config = dict(
    encoder_arch='resmlp',
    model='contrastive audio-text model',
    dataset='struck, bounced, scraped and rolled objects made by modal synthesis',
    train_examples=78125,
    n_mels=64,
    hop_length=160,
    input='log_mel',
    spec_augment=False,
    win_length=512,
    tokenizer='word',
    vocab_size=50,
    loss='sigmoid',
    embed_dim=384,
    encoder_norm='layernorm',
    encoder_norm_position='pre',
    encoder_activation='gelu',
    encoder_mlp_ratio=3,
    encoder_parallel_block=False,
    encoder_inner_norm=False,
    encoder_patch_size=[8, 16],
    encoder_layers=14,
    encoder_width=160,
    text_encoder_causal=True,
    text_encoder_width=320,
    text_encoder_layers=7,
    text_encoder_norm='layernorm',
    text_encoder_norm_position='pre',
    text_encoder_activation='relu',
    text_encoder_mlp_ratio=3,
    text_encoder_head_dim=32,
    text_encoder_fused_qkv=True,
    text_encoder_bias='all',
    text_encoder_qk_norm=False,
    text_encoder_parallel_block=False,
    text_encoder_inner_norm=False,
    text_encoder_drop_path=0.1,
    text_encoder_positions='learned',
    init='trunc_normal_002',
    residual_init='zero_last',
    optimizer='normuon',
    muon_scale='original',
    lr=0.019,
    momentum=0.95,
    nesterov=True,
    orthogonalizer='polar_express',
    adamw_lr_other_params=0.00082,
    grad_clip=3.0,
    magnitude_pruning=0.7,
    steps=6400,
    batch_size=256,
    epochs=21.0,
    lr_schedule='wsd',
    decay_fraction=0.3,
    final_lr_fraction=0,
    warmup_steps=120,
    weight_decay=0.09,
    adamw_weight_decay_other_params=0,
)
Rows from block 11 of the audio encoder of a small contrastive audio-text model, named by matrix and row number. Rows with one number belong to one neuron. Each number is 500 + 25 x the weight over its row's rms, rounded and kept within 0 to 999. All counts start at 0. Numbers have three digits each.
Before each neuron's rows are labels from the 100 clips, of 14848, where the neuron reaches its highest value: "top examples" is what is common among them; "peak in band" is the frequency band that holds the peak. Only what is clearly more common there than usual is listed. The data: struck, bounced, scraped and rolled objects made by modal synthesis. In brackets: how many of the 100, against the usual share in percent.
# fc1: MLP up (encoder.blocks.11.mlp.fc1.weight, 480x160), inputs 0-79
# fc2: MLP down (encoder.blocks.11.mlp.fc2.weight, 160x480, transposed), outputs 0-79

top examples: ceramic-like damping (67 vs 17.2); large (63 vs 33.6); clipping (29 vs 7.7)
peak in band: 1000 to 2000 Hz (71 vs 12.5)
fc1.393:500500500500463500540526517500456500500500500500500480498453500500454500500461500500500520513505552559500500496500500500520494481500500500500500468497582472500500528500500487462476500500500500500500463500500455500516527500500500500494511500
fc2.393:500500473529500500501500452543500500521533537500476500550500512522500500500429516512505506500466583447449500496580500500500500461500513500475541500500500553552518544500465500490545519515500523499500481500444500498500500500518475477523500442

top examples: medium (100 vs 32.7); square plate (95 vs 12.2)
peak in band: 0 to 250 Hz (100 vs 12.5)
fc1.404:500500500445500500500500500500500500500500500500500513491500500500500500500500480500500500500447500500500500500520500500500500536500500500500430447500482500500500500500500500500501413500500415500500500500500475500443500500531463500500451500
fc2.404:453500500496484500479418500500489500500500542500500448500500500500500577500500564468500500500500640500500500500500468500500500440456500500500481500500469500510500500500532500500442567500500500483500500500500500500487500500475500563483575500

top examples: medium (100 vs 32.7); round plate (96 vs 12.6)
peak in band: 0 to 250 Hz (92 vs 12.5)
fc1.16:465500500500559557500500531500500500525500500500500500555500500478500562503500551548488471426498500473450504500551500500500483500528489456494500500500500449500500500500500500500500500500500500500533536417500500500500499500444500434500500500
fc2.16:500500500500469500500500500500500500500500500500503500460511517523500500500500500500483500560471421500537466500500500500500500528500500500554500500500477484500500500500500500500500500500500500475500500500433538500500500521500500500500518508

top examples: large (96 vs 33.6); round plate (95 vs 12.6)
peak in band: 0 to 250 Hz (94 vs 12.5)
fc1.177:500500500545518500500500500498500543454500500469527500549500500500530500427500500500583500500500500543500514500500500500500500472514571500614500500500500548500525500500500500500500500467538556500500500500500500500454539523498500500500500497
fc2.177:500500543574494439435500424500500500500533500500500430441500500512500500500500500562500500500500494500500500500459500467500500500500548500500500500500500500500500500537500500500500500414505500500500500500500500500447500500500500472555550500

top examples: square plate (99 vs 12.2); large (99 vs 33.6)
peak in band: 0 to 250 Hz (90 vs 12.5)
fc1.259:500500500534468576500500500500500496500500500500500500522500500500521450416500500500500500500500500500494500500500500500456500473500572564500500500500500503533500500500500500500500531500500500529506500500507500500500500500500500500525509467
fc2.259:500500457479500500500500500500559500501500500453500468500500500500500500572500500500500500500542500500500497500500500500500500553500500500500500529500500500493500500500455470500442500500500526500500500500500500511516463500500595500500500500

top examples: square plate (37 vs 12.2); clamped rod (30 vs 12.1)
peak in band: 0 to 250 Hz (31 vs 12.5)
fc1.247:516500500500500509518500500500500500500401497500433500500500500500500441541542500523500500527500500487500500500529500471500500527500500500500473500500500555484500500612479500450500500500500500500525500500500500500500556500500500500437500485
fc2.247:500500500500493500503498500427524500500500500550500500500500511500541538500435426500489527500500500500542517500500532485499430500500500546483520500500500500463526500500495482500500500500500543500500500537500476464500500500500500500500525467

top examples: rubber-like damping (79 vs 16.5); repeated hits (42 vs 19.9)
peak in band: 1000 to 2000 Hz (94 vs 12.5)
fc1.246:500500538500500500499500528500500500500500500500500500500500500500500500500500500461425453500500500500500500500500500445500424419500527500500511500503500500500500500498487500519500500500500563500500446500546500500500500500500453500472639579
fc2.246:500500500500500527500500476500480500500500500500500500500469500500451500500500525477500500500500472516490500500500466548592500500547500500540596500500500500544428500500520500473500503463500500500533500447482500537490500500500500502438527442

top examples: medium (84 vs 32.7); membrane (83 vs 13)
peak in band: 500 to 1000 Hz (40 vs 12.5)
fc1.256:500500500419500507522457500472454500500500519466435500481500500521500468500500464500500500500500473483500500499500535501500500411502500500500500531500502409404478500506516500500511522500500470500500500473500500500500500500500500577500479492
fc2.256:500420500440500500500489493500498500500500500500500500500500500456500528500500500540500511508500500500500500500500500500462500500500500500503500536412500561505504500500500591500500500500457500500500445500510462500500462428502465445500500500

top examples: clamped rod (46 vs 12.1)
peak in band: 500 to 1000 Hz (66 vs 12.5)
fc1.241:500500500440500513480441500500500500500503500528439500472500500470500500515500496372500500500394500500500500559500489500412500515543500500500534492510500500448500500500500485500500507523545480500524500477473500500500484451500500515500480444
fc2.241:500500500587447486500500500500500427500500500490500500500414500500500500500500500500514500500500500500500500500500500500500500549500500522500500500500500449533500500500500500461500500500435500500500565500500500500500500500500500500500500500

top examples: large (100 vs 33.6); membrane (97 vs 13)
peak in band: 0 to 250 Hz (70 vs 12.5)
fc1.453:500439512500586500500500509500500500505500500500500470500500500500500500500525500500500500500500528488500500500500500500500500500597457500500474505528500500500473500500500500500500500500500500503500500500500484558403500431500500500500500500
fc2.453:500487500486496500506500499516500454500500530545476479439500476492434484546465500500542415474499500475525500535508500479500500500448468500470487511500500506498499444559494453500534500500512500556497523500571467525478440500500463500500500500

top examples: clamped rod (34 vs 12.1); clipping (32 vs 7.7); text has "clipped" (32 vs 7.7)
peak in band: 250 to 500 Hz (35 vs 12.5)
fc1.387:500500552525500500500478510555500500500490500484500500500448442500500500500500500500430500461533534573500445500500500500500500541500605489500500544443553500500500500500500500500519576490500500403500557500500500500500500474500500500500500500
fc2.387:500500492550370500476500500482500500500500500499535500443500480500446500500500500488500500500500500500500500500500500509536500500500500525500524500500500500500500466500500500500511425500500500506500500521509545500516464500500500500500500500

top examples: medium (100 vs 32.7); closed tube (73 vs 12.5)
peak in band: 0 to 250 Hz (73 vs 12.5)
fc1.204:500484557500500495500448513500443500500521532524500482500500500500505545534500591500500500452500476500500500500528500500500500500448500500526500455500470527500500500500500453500500500500500495500500500509500519476500500500528524500500589512
fc2.204:500538485500500490544484502500500500472500497500529500430500490500500500493447500526578500490443527500530470500500500500500500459534500501500500500500500500500500500500500500488491500500626490570500500517500484500500550521500495486500500486

top examples: bar (100 vs 12.6); medium (75 vs 32.7)
peak in band: 0 to 250 Hz (100 vs 12.5)
fc1.216:500500500447500500512443418500500547481500500467500547500500546500510510500491485500497500499554607500500542500494572500500500500500500503500500574500518500518453500500500574500500484509500500500500462485500500500503509500500465474500500500
fc2.216:500510500500500534477500500484500506500500500502445539555500500500500500501531591500500508559500500500500514500418487472498500500535500500500469500493503463514500500500500500462500500500500476521545500500500521520500500461500500500500509500

top examples: round plate (100 vs 12.6); medium (100 vs 32.7)
peak in band: 0 to 250 Hz (88 vs 12.5)
fc1.335:500500500465500500529500500500502500500500515494500500500411500482500576515500500500444500500567500500500500504478500475500500500500482518500500500500500500500540500500500500549500434500545454500500500551500500534500500468425500500559500461
fc2.335:527455535524500500500500500500398500500466500500500500500500500423500500536500491495500500478500448500461500551500500500500500546560500500500500571518485500450500500569500500500500500526479500500505500500500500500500500500500500442500500500

top examples: large (69 vs 33.6); string (68 vs 12.4)
peak in band: 0 to 250 Hz (78 vs 12.5)
fc1.18:500500500500500500500478479500629500500523561500500472500500500500500511500500500494500500500500500503500500500500493522500500446500565500500500500500500500481500500413500500500500500467500500500500500517500496500500500500500500510475500500
fc2.18:500500500450500493500500500500500481500470497433500500500500500425500387500500500500488500500500500484498500459500434442500500500500500586500437500500438500511500425512500500500500500546500514463538500523500604500498500500500500499500500500

top examples: bar (65 vs 12.6); medium (63 vs 32.7)
peak in band: 0 to 250 Hz (37 vs 12.5)
fc1.438:500500500500500500564500500500500500500500500500422559500527500500500500533500500500500500500500500500500484510500521500582500500500500500500500541506551443500500500500500500500500500500464500500500543543507500500540500500500500500500496587
fc2.438:525500500500500530500500500500409500500500500500407500516500500496500500500500500501484500530500543500500500500500500500500566507500547385500502500500500500500500500461501500500500500485546500500500500500449500500494500500500456488500500500

top examples: rubber-like damping (48 vs 16.5); square plate (29 vs 12.2)
peak in band: 1000 to 2000 Hz (37 vs 12.5)
fc1.340:500500500500500500500500500500500500500523500500565500500500500500500500500444500500500500461527476500500558519500500468500500500475500500500500500500532500500500500500577560649500500500500500484500500500500500477500500553459500500500500500
fc2.340:500500500447479500500500500500501500500500500539500500500500500500572500500500500500500442500500500500426334500420500500500500500500500500500416500500500492500500500500500468500500500509500551500484449500500500500500500500500500500500451500

top examples: striker: soft (100 vs 49.5); reverberation (53 vs 25); text has "room" (53 vs 25); text has "reverberant" (53 vs 25)
peak in band: 250 to 500 Hz (80 vs 12.5)
fc1.47:491500516500500432611500500500493500500500500500500500500500500500500500500500467500500500500500466500500481500500500553500500500500436500500500495500494500478500452500500524500523500500500541632500500516500497500500500500500500464504500500
fc2.47:478500449544500500388500500490500481500500500500500526558500506500494500460466500522500500490500522500500500494511521471500500500500500500507534496500514500500478523500500500500500500500480500440500471499500464500515471454500500500500500448

top examples: one hit (60 vs 19.8)
peak in band: 500 to 1000 Hz (82 vs 12.5)
fc1.466:500500500500500500500500478500500539500523500500500500500500500437500500500500526500500500500500500500500385500500500500500500500500500447441541500500500503470521466500500500500500500500500500500500500500500523500500532500500479500500500511
fc2.466:500500524472500540523500500500500500500500500500500441500500500602500500500500500500511500500500500500500500500500500498500500500500503493500500500500446500500500500500500487500459497500500500534515473500500500500544500500500465500500569554

top examples: round plate (100 vs 12.6); small (100 vs 33.7)
peak in band: 0 to 250 Hz (73 vs 12.5)
fc1.448:500500500500500449500500500500500500500479445434437500496467500500500500500591444536500500500500500500485500500500500429500500503500502500442520500450478526526500500500500500500500500500500500500500500500500500500536484500500500500500500541
fc2.448:500500500441500500500500500538500500500500500500533472605500569500500500500545500500500500500500500500500500500586508500500500484397500500500500500500500404500500500500500500500500500500500500500500500500500500500500456441500500500500500500

top examples: clamped rod (99 vs 12.1); medium (98 vs 32.7)
peak in band: 500 to 1000 Hz (63 vs 12.5); 0 to 250 Hz (37 vs 12.5)
fc1.251:500500500458500607530521500500500500465500481500500479477560500500529536527500500500500414449500500500500500518500461500464500500500413500500500500470500500500500500532500500500500500500479456500500500500454500500500563500500505500500547478
fc2.251:500493500500464500500430562500466521560500500500500500500519500500442500451500441500500500505500495500500500439460500452525500500433500500500500592500430469500500477500451503453500500521533500500545500500500500500500500441500513500500469500

top examples: bar (77 vs 12.6); medium (73 vs 32.7)
peak in band: 4000 to 8000 Hz (72 vs 25)
fc1.373:493500486500523447485500500536539500500500476500534500500500500500426500500500562500500447500500500500500500500500412500477500583548500500500579472500453490500500548500450500458500500500500467500479500500500421500445500521500500500500500500
fc2.373:500500500500493500500500510500500500544500500500427500500500485500500500500500439499500608500500500549500500473512500500500500500500478451463500500500500500500532500490500500500503500500429500441500416500500500500500523461473500500500500500

top examples: small (100 vs 33.7); bar (59 vs 12.6); ring (41 vs 12.6)
peak in band: 0 to 250 Hz (100 vs 12.5)
fc1.78:500500500500443498500511500500582500500500431470500440500472500494500500470500500540500500500500523524500517500500498583492564537615500500500500500500587500500500504467500564500500500500500500500500487500500500500500500500500500500508500501
fc2.78:500500500500500500500500498511500500524500425533500452500500491492500475500500500569500514500500500500500500550500519561459500461470408500500500500508518500500500417500479500500500520557500500518443500500500500500500500500500500500500500500

top examples: medium (98 vs 32.7); square plate (93 vs 12.2)
peak in band: 0 to 250 Hz (83 vs 12.5)
fc1.321:500500500500500500500500500500500500500500500510500500500536579491500500500500500500500500500415577500500394500497500500500500500500500500516506500555500500575500500427500500535500500500500449503560497535500511500445500500500429500500575500
fc2.321:500500500500500500500500500500500500490582480500528476500500500469500500500500495500500454500497607500500516500500493500500500500500500428500467500453500398500500500437500441500500500437500500500527500500505500500500500442500500500500500535

top examples: large (74 vs 33.6); string (66 vs 12.4)
peak in band: 500 to 1000 Hz (47 vs 12.5); 0 to 250 Hz (42 vs 12.5)
fc1.211:500500500500501500500562535500500500500562500500500500500500500500500500500500500500500500544500500500500457500549582500500500469500500500500500494500500520500500456500500500521500500473500500500500535500500500583576512500500500585500500500
fc2.211:500499534500500500500500500500500500508500476500500500500500500500500507500481498500432500500514500500500500500432500500500448500500480489500500505500500500485500500500500478500392500500500500500607510500447617500500500500500500500500500500

top examples: square plate (45 vs 12.2); membrane (42 vs 13)
peak in band: 4000 to 8000 Hz (50 vs 25); 500 to 1000 Hz (36 vs 12.5)
fc1.250:500500421525508500500427500500500500500500500500500500563489500507500500500500500500500500500500396500500500500500500489500500500500532500500500597488500500475500500500500481500500464500500505564528500519500503500500500500500500585475500454
fc2.250:479500500500500500500500500500500448500500500500500500447500500500500500500500500500500474500500500500500500500500587500500520500504500500500433500500500567539500500500500525500500500500504500500441500500500500500519451500500500500500500506

top examples: one hit (46 vs 19.8); steel-like damping (41 vs 16.6)
peak in band: 1000 to 2000 Hz (99 vs 12.5)
fc1.154:500500500500500500531500500500479459500502562500500500500493583500464500510500500479500500500500500507500500500477484500447500500500500543500500500500549497495407500509500500500500500428500500500500500500500500500414500414464502438500456500
fc2.154:500491505500500500500500475500500500502500500500462500461515500513500565500483500522500511500470500503488500520567522500422500468500500547500469536452563549500481500488500513479508462433437478462500523500500473500500500500449548500494515500

top examples: square plate (82 vs 12.2); large (78 vs 33.6)
peak in band: 0 to 250 Hz (81 vs 12.5)
fc1.114:500547500500500446500485500500500500500543500504500500500549500524500523500512518484500500500441542500500500500500444500479500531552557500500500500475543494500487441500421500500578500454500520530449500508500500488500500500594500500500500450
fc2.114:503500471596500526500492479500503500500500500500500506470492500500500500500500500500441500500467568500500500500500516500500488500500500488500500500478500482500500500500478500500532500504500468500433500500505500495500500504500500490500500490

top examples: small (95 vs 33.7); clamped rod (64 vs 12.1)
peak in band: 500 to 1000 Hz (46 vs 12.5); 0 to 250 Hz (33 vs 12.5)
fc1.245:519500500500500475500500500451500500500500500500500546500371500478500500500500500500539500500513500500555500500500480500500471500432500500500500525532500500500500500529500500500444500543500500500500500500500500500500500545468492500453500500
fc2.245:500500529500514500500500500585500538517500500495500500500500500500500500449500500500500500553500500612500500500500500500552500500584500500500500500500500500500500500561517435500500500441500500500581500500500405500466500500500500500500500500

top examples: clamped rod (100 vs 12.1); small (92 vs 33.7)
peak in band: 0 to 250 Hz (68 vs 12.5); 500 to 1000 Hz (32 vs 12.5)
fc1.450:500500500500446500500487500500500500489468565482500500500500500500500462500500500500500500493523529500500500500484500460500500500500402518500415500432500500500460484588500504452500500500430500472518500500500500468515582500500500500511500500
fc2.450:539500496492492529500500500500514500500500500470500500500500500500500500500552470500500500500514500518500500403500500517470500525522500503525500500500500411500561500500500500539441500500523500490512515501500500486500539450500548504500500455

top examples: bar (88 vs 12.6)
peak in band: 0 to 250 Hz (37 vs 12.5)
fc1.308:500500500500500500500500500500500500500500500500548451500500633496458500500552500507500404523500500500500500527500500500500500500500469457500500500453500500500460500469500466500500500471408500500500500500500500502500500500500500500500500500
fc2.308:500500528500500500500462500476500500500500500500500533500480400505535561500485533500500566500500506500493500500552500500500500500431533512451500500500535495553500483477490500500500500500544500500500500500500500567500500500501500500515500500

top examples: ceramic-like damping (45 vs 17.2); one hit (44 vs 19.8)
peak in band: 2000 to 4000 Hz (54 vs 25)
fc1.44:500500500500469506548500500500488500438500500462500500500500353532500448500500500500500500500500500500500500500500500500500500500510497500500476500463500489500500546500500604500500544516500500494500570604500505500500500500500500500500522500
fc2.44:500489508514500500500527500500500500500500490562573484500500574500500500435451513536479500483500474599500500500500532530524500500500500500500500469467500532500500500500515415513520426500494500535500500428526500500500500500500537479506500500

top examples: ceramic-like damping (52 vs 17.2); white noise (38 vs 8.8)
peak in band: 1000 to 2000 Hz (73 vs 12.5)
fc1.317:500500414500500500500500500500486500500513500500524500500500492500500500500500448500496501500500464500500500500454500500500500445500500500500500500500556500500482500463500497500500500500500500500542500446465500500500500500436500500500494500
fc2.317:500500488500500500546528500500500500500500500500550545500500500482500500500500500500500500500398500500500502500500500500617500598500500500577500500500500500500500500500548500500500500500500500500500500500500500500500500500577552500500500500

top examples: small (98 vs 33.7); string (83 vs 12.4)
peak in band: 4000 to 8000 Hz (83 vs 25)
fc1.231:479500481544500500500500500500544540500520500500500500500483500500500500500500500500500584500494500524500500500500500500500500500555500500564551500500500500583500500500592500500506500500500500500500500530483500500500519500500500475500500489
fc2.231:594547500500437500500500500500500488500500500500448500500520554500500514535516500500500406473500500500500500500441500500500500500500500500500500500506500500419413500500483500500462464500500500500418505530500451461471500500588500500500500500

top examples: rubber-like damping (51 vs 16.5)
peak in band: 500 to 1000 Hz (47 vs 12.5); 0 to 250 Hz (30 vs 12.5)
fc1.280:500500500478500500500500500500500500500566434500500575500567500500500500500500500500534500500487488500434500500500500500558488500500500500494500460500500500500500500490500505500500500500500500500500500500500500500500500500500500500500500500
fc2.280:562544560500500500500427411500488500500422500500500500538470500500500500500533455500506500455500500500492500538500508500500500500500500500500500479439515500500479500500500500500500500503500428500500500540500500481436500500509500475500500500

top examples: striker: soft (78 vs 49.5); rumble (32 vs 8.1)
peak in band: 4000 to 8000 Hz (84 vs 25)
fc1.163:500500517535500500500500500539500496500500500529500500500510500500500500500420500471500500490500500500500500500500511469500500500500527500500500500436540500519491500451521500500488620500500500500500500500500500500500499500500500500500500500
fc2.163:500490500500450500500500500500533500500500420500500500500500509500396500500533500500547500500552537506421500500500500500500500500500500500521553500500500500500500500581500500500500500500500500451500537452500598467500500490500500500467500500

top examples: round plate (100 vs 12.6); small (100 vs 33.7)
peak in band: 500 to 1000 Hz (66 vs 12.5); 0 to 250 Hz (32 vs 12.5)
fc1.441:500500500500500465454500500500500504500500500500500610547491500500557500500500561500504500500417522500500488527450500434482500500500500425500500500598500500500500500500500500500500509500500500494500468514513500500579484500500500514500500500
fc2.441:500509500513559500500500500499500534500500426500413407500513500500500500500459500500500500547500500500462500509500500500556500488500500500544500426500500532500500604500500500500562500500500500500500500525500500500500474500500498500500500537

top examples: ceramic-like damping (75 vs 17.2); quiet level (63 vs 29.4); action: rolling (51 vs 20.3)
peak in band: 1000 to 2000 Hz (94 vs 12.5)
fc1.41:464500426500500399500500411500500500500500500500500500491444500477489500500500531500500649500500535500500500500512500476500500489582450500500500550500500500456500500500500500500439500480514500529500500500500500500521500500500500500500460500
fc2.41:454500500538500500500500500500559500471500489500456500500502500500500500425500500510500500500500530500478517483500500500500537500500519500500482500500561500500363500496504500497531545500500500500500500500500500482521552500500500494500500500

top examples: large (70 vs 33.6); text has "quiet" (64 vs 29.3); white noise (41 vs 8.8)
peak in band: 1000 to 2000 Hz (66 vs 12.5)
fc1.266:500502500500494500500500464500500512500500500500500521481500439500500500500475500500500500500500500500500500442500514461500478500500468500500500500494500500500502500500500500475500500500500500500521433500500500500500500500500500364500499500
fc2.266:500463500500500500500500500500500500500469552500510443500500500468533437500489534500497478481500500500524473538538472500500469500558417500500509512500500500500500574474500500500500500500500500500500565512500500500500493500550500562500500500

top examples: bar (45 vs 12.6)
peak in band: 0 to 250 Hz (57 vs 12.5)
fc1.465:500500500445500500500499500500500500500469465500500500419554500500500500500500558500483500500500448500500531500458500500500500500576500500548500490500500421535500479500500500500500500500500500500480500500500500500459500481521500482500500500
fc2.465:500500500500479500461500500419500500500500500500448531526531500487500500548500500500500592500500500481500500508514545516500560568431500500500513500500500500500500500525500500500500580492456469500500500500500466500500500500500500500500500500

top examples: rubber-like damping (37 vs 16.5); rumble (32 vs 8.1)
peak in band: 250 to 500 Hz (34 vs 12.5)
fc1.268:490500500491502500547500500437500500505500500493500500563500500500500460500500500437427500500444500500500500500500540500500500500500500547541500500510500500601500500500500500500500500500500500500497500487500500500553500490500500494500500500
fc2.268:500500490500500500500500463500500500457500500495500500500500500436453529500500460500514504456500500500500500500500423500487500487500500500514500500504500500438500500500500525500506500500500500500500500500500500484500500500500500500500536500

top examples: ceramic-like damping (49 vs 17.2); white noise (36 vs 8.8)
peak in band: 2000 to 4000 Hz (93 vs 25)
fc1.351:500500528500513525500500500500504500500500500500500500492500500481558500410500500500500500500500500425395556557515500500500500447546598592500500500424500500500500474500587500513500500500500500500500500500485500500500499500500500500500500500
fc2.351:520552471500500500500500500500500500555500500500493500500500500477387500619500500540452500550500500565543500500500500500500500500395477500500500500500500500500500557512505500496500500500500496500500500463500500500470500500500500500500467500

top examples: clamped rod (100 vs 12.1); medium (100 vs 32.7)
peak in band: 0 to 250 Hz (100 vs 12.5)
fc1.353:494558500432500500527500516500530500500500500500500500500627500500500500443500500500520500500500500500500515451500500500500512500500485500500463515500549500478500500577481500470444500545500500534500500440500500500500573500512500500500502480
fc2.353:500437500462489512500500581500478478500502493500500490500554500500500522500488381500500500500500500540500500500500500500500541578511500500500474500500500500500504495500500500500455512500495500500500500444500500500500536500531500500500500500

top examples: small (97 vs 33.7); string (95 vs 12.4)
peak in band: 0 to 250 Hz (92 vs 12.5)
fc1.382:500500477563500500500500500500500500500500500508588500500558416524508500500495500500500500500500500500500457500425500500473500500500455507500500599500500500500500542590500500500500500500459478500500500500500500500500500500500500500500400500
fc2.382:500499500500500573500500500500444500500500500500500500472500500681500500500515459497531500500442500500500500502500500431521500500500500500469500504500457500500518500457500500500500528500500500500454500500500500500453500500500500500500500500

top examples: medium (100 vs 32.7); bar (97 vs 12.6)
peak in band: 0 to 250 Hz (96 vs 12.5)
fc1.406:498489500500500500478500500500500457437500500500500532535436500505577500500500500500465500483500500478500555500455500473500535500500500500500500570500500500500500481500500500500500500443527507500490500500467500500545505501500423455500500500
fc2.406:500536483500500500484500500500510465498500500500500521500500500500500519458500500500500500500500500500586500500462500500440511506500500500500529507457500500500500500500500535500500500500456500500564500484456500500500500500469469500500498543

top examples: round plate (74 vs 12.6); small (71 vs 33.7)
peak in band: 0 to 250 Hz (41 vs 12.5); 500 to 1000 Hz (30 vs 12.5)
fc1.179:486415500500500500500533500481500500482500500500499500500441500500431532500500500500500533524464523517500500500500500407500500500500562500500500500500500484478477500500500500500406526503500500500500500500500500500500462512632470500455449500
fc2.179:500546500500500500500500500500501500500500500500500500500562500500500500500500500433478484502500500500500500512500510500500500413522500500500500500500500500500448582500515500500500500500500500500500500432532500500541500500372500538500500500

top examples: bar (100 vs 12.6); large (100 vs 33.6)
peak in band: 0 to 250 Hz (99 vs 12.5)
fc1.384:500500500470500500511415480500500500500541500500541500569474500500500500500500500501500439500588500500487564447500500500500500500500500500558500532445463518466494500500523500500557534500462500500500472500490500500500500500500500552491500500
fc2.384:504462537461500500500500500500523500490500500500446500572500500451498500500500500500500475500500500497500500500500500500480500474500500496427500500500466500500404500500500500479518500500500500500500501500500500500500500476500508522475534477

top examples: round plate (100 vs 12.6); large (100 vs 33.6)
peak in band: 0 to 250 Hz (98 vs 12.5)
fc1.170:500500500500478500522500500500500411500500458500500500500405500500500500500500500458434503500500500500500500500500547487559500500500578523500500516500500610500524500500500500500500500500500500500500500500510503468448484500500500449500500395
fc2.170:500542500500500500500500465500500500500537494588500448500500500500500500439500484500500500522571500500550500493500452500469500500500500500500500500516519500500500487500500462500500500500500500500500567574500500541499500500500568500401500494

top examples: medium (100 vs 32.7); closed tube (97 vs 12.5)
peak in band: 0 to 250 Hz (90 vs 12.5)
fc1.121:500562500500500500497500500500500471500500508461578500500500500453500500500500500568500500469500470500500500500500500500500500500500500500500500500451500500388493500500500433500500447500500504500500500500500500500500500500500500463500465500
fc2.121:500500500522500402500500500500500457500500599529498538500500465500500496500489500468500500506500500487500589500500500500501521500500500500500500500500500500599487500500481500500500500524500500500500500500500500500500500500500500489517500446

top examples: clamped rod (30 vs 12.1)
peak in band: 4000 to 8000 Hz (60 vs 25)
fc1.148:511404500500447500500500457560500500517500500500500500500591500458475500469500500500600500500532500500500500500500460500500493500500500500507500521500500505500500500500500500500443447500500500467500500500500500500446500500500500500500489500
fc2.148:500548500500502500500500500500500500500500557500500500500500500500500500500473520546368500484500500500500500500500500500499500500500500500580500500500500489500500500500478448500500500461447500500500500454500500500518500500500500538387500500

top examples: large (67 vs 33.6); round plate (56 vs 12.6)
peak in band: 4000 to 8000 Hz (80 vs 25)
fc1.462:500500500500511500500455500500500500478520569500477500500500500500500500500533500538558523537500579500553500500500500478500500500500500505500500500500474500500473423500500500500500500500581500482500500500500541523500500461472500500500500500
fc2.462:500500500500500486500500500529500500500500548500521604500500510500500445500472500453500500500500500500500500500500500500519500500583549500500500500500467500500500500500500500500500500454407500440517500500466470500500500500516500421500500500

top examples: rubber-like damping (36 vs 16.5)
peak in band: 2000 to 4000 Hz (61 vs 25); 1000 to 2000 Hz (35 vs 12.5)
fc1.312:500500500546481460500500500564457500500500500500500500500500500560500500500605500500500500500500500500500575500466500500500500500500441500530520511441565500515500500500500475509500500500500500500530500500500500500514476500452476485500500500
fc2.312:500500500500510515526500500500500500541500533500532500500500500500441466500500500435500500500500500500500500500507500500436500500500467614500500500500436552539500574500500553566500511500524500514500500500483500500500533500500509474490500500

top examples: bar (32 vs 12.6)
peak in band: 4000 to 8000 Hz (59 vs 25)
fc1.50:500500500626500500500500542461500459494532500500500517500468559500500500500500401500500500534500500500512500477523500500500500500500456500535500500518466500535500500500500500500500500509500500500500548500444500500520500500500500533500566500
fc2.50:561500516500500504500500410500500500500500500500500500401424500500500500523500623500500500500500500500500500500530500500500565500500500571500500500500500488439500500500500500500484500500553483500500500500500500467500564500500500500500500582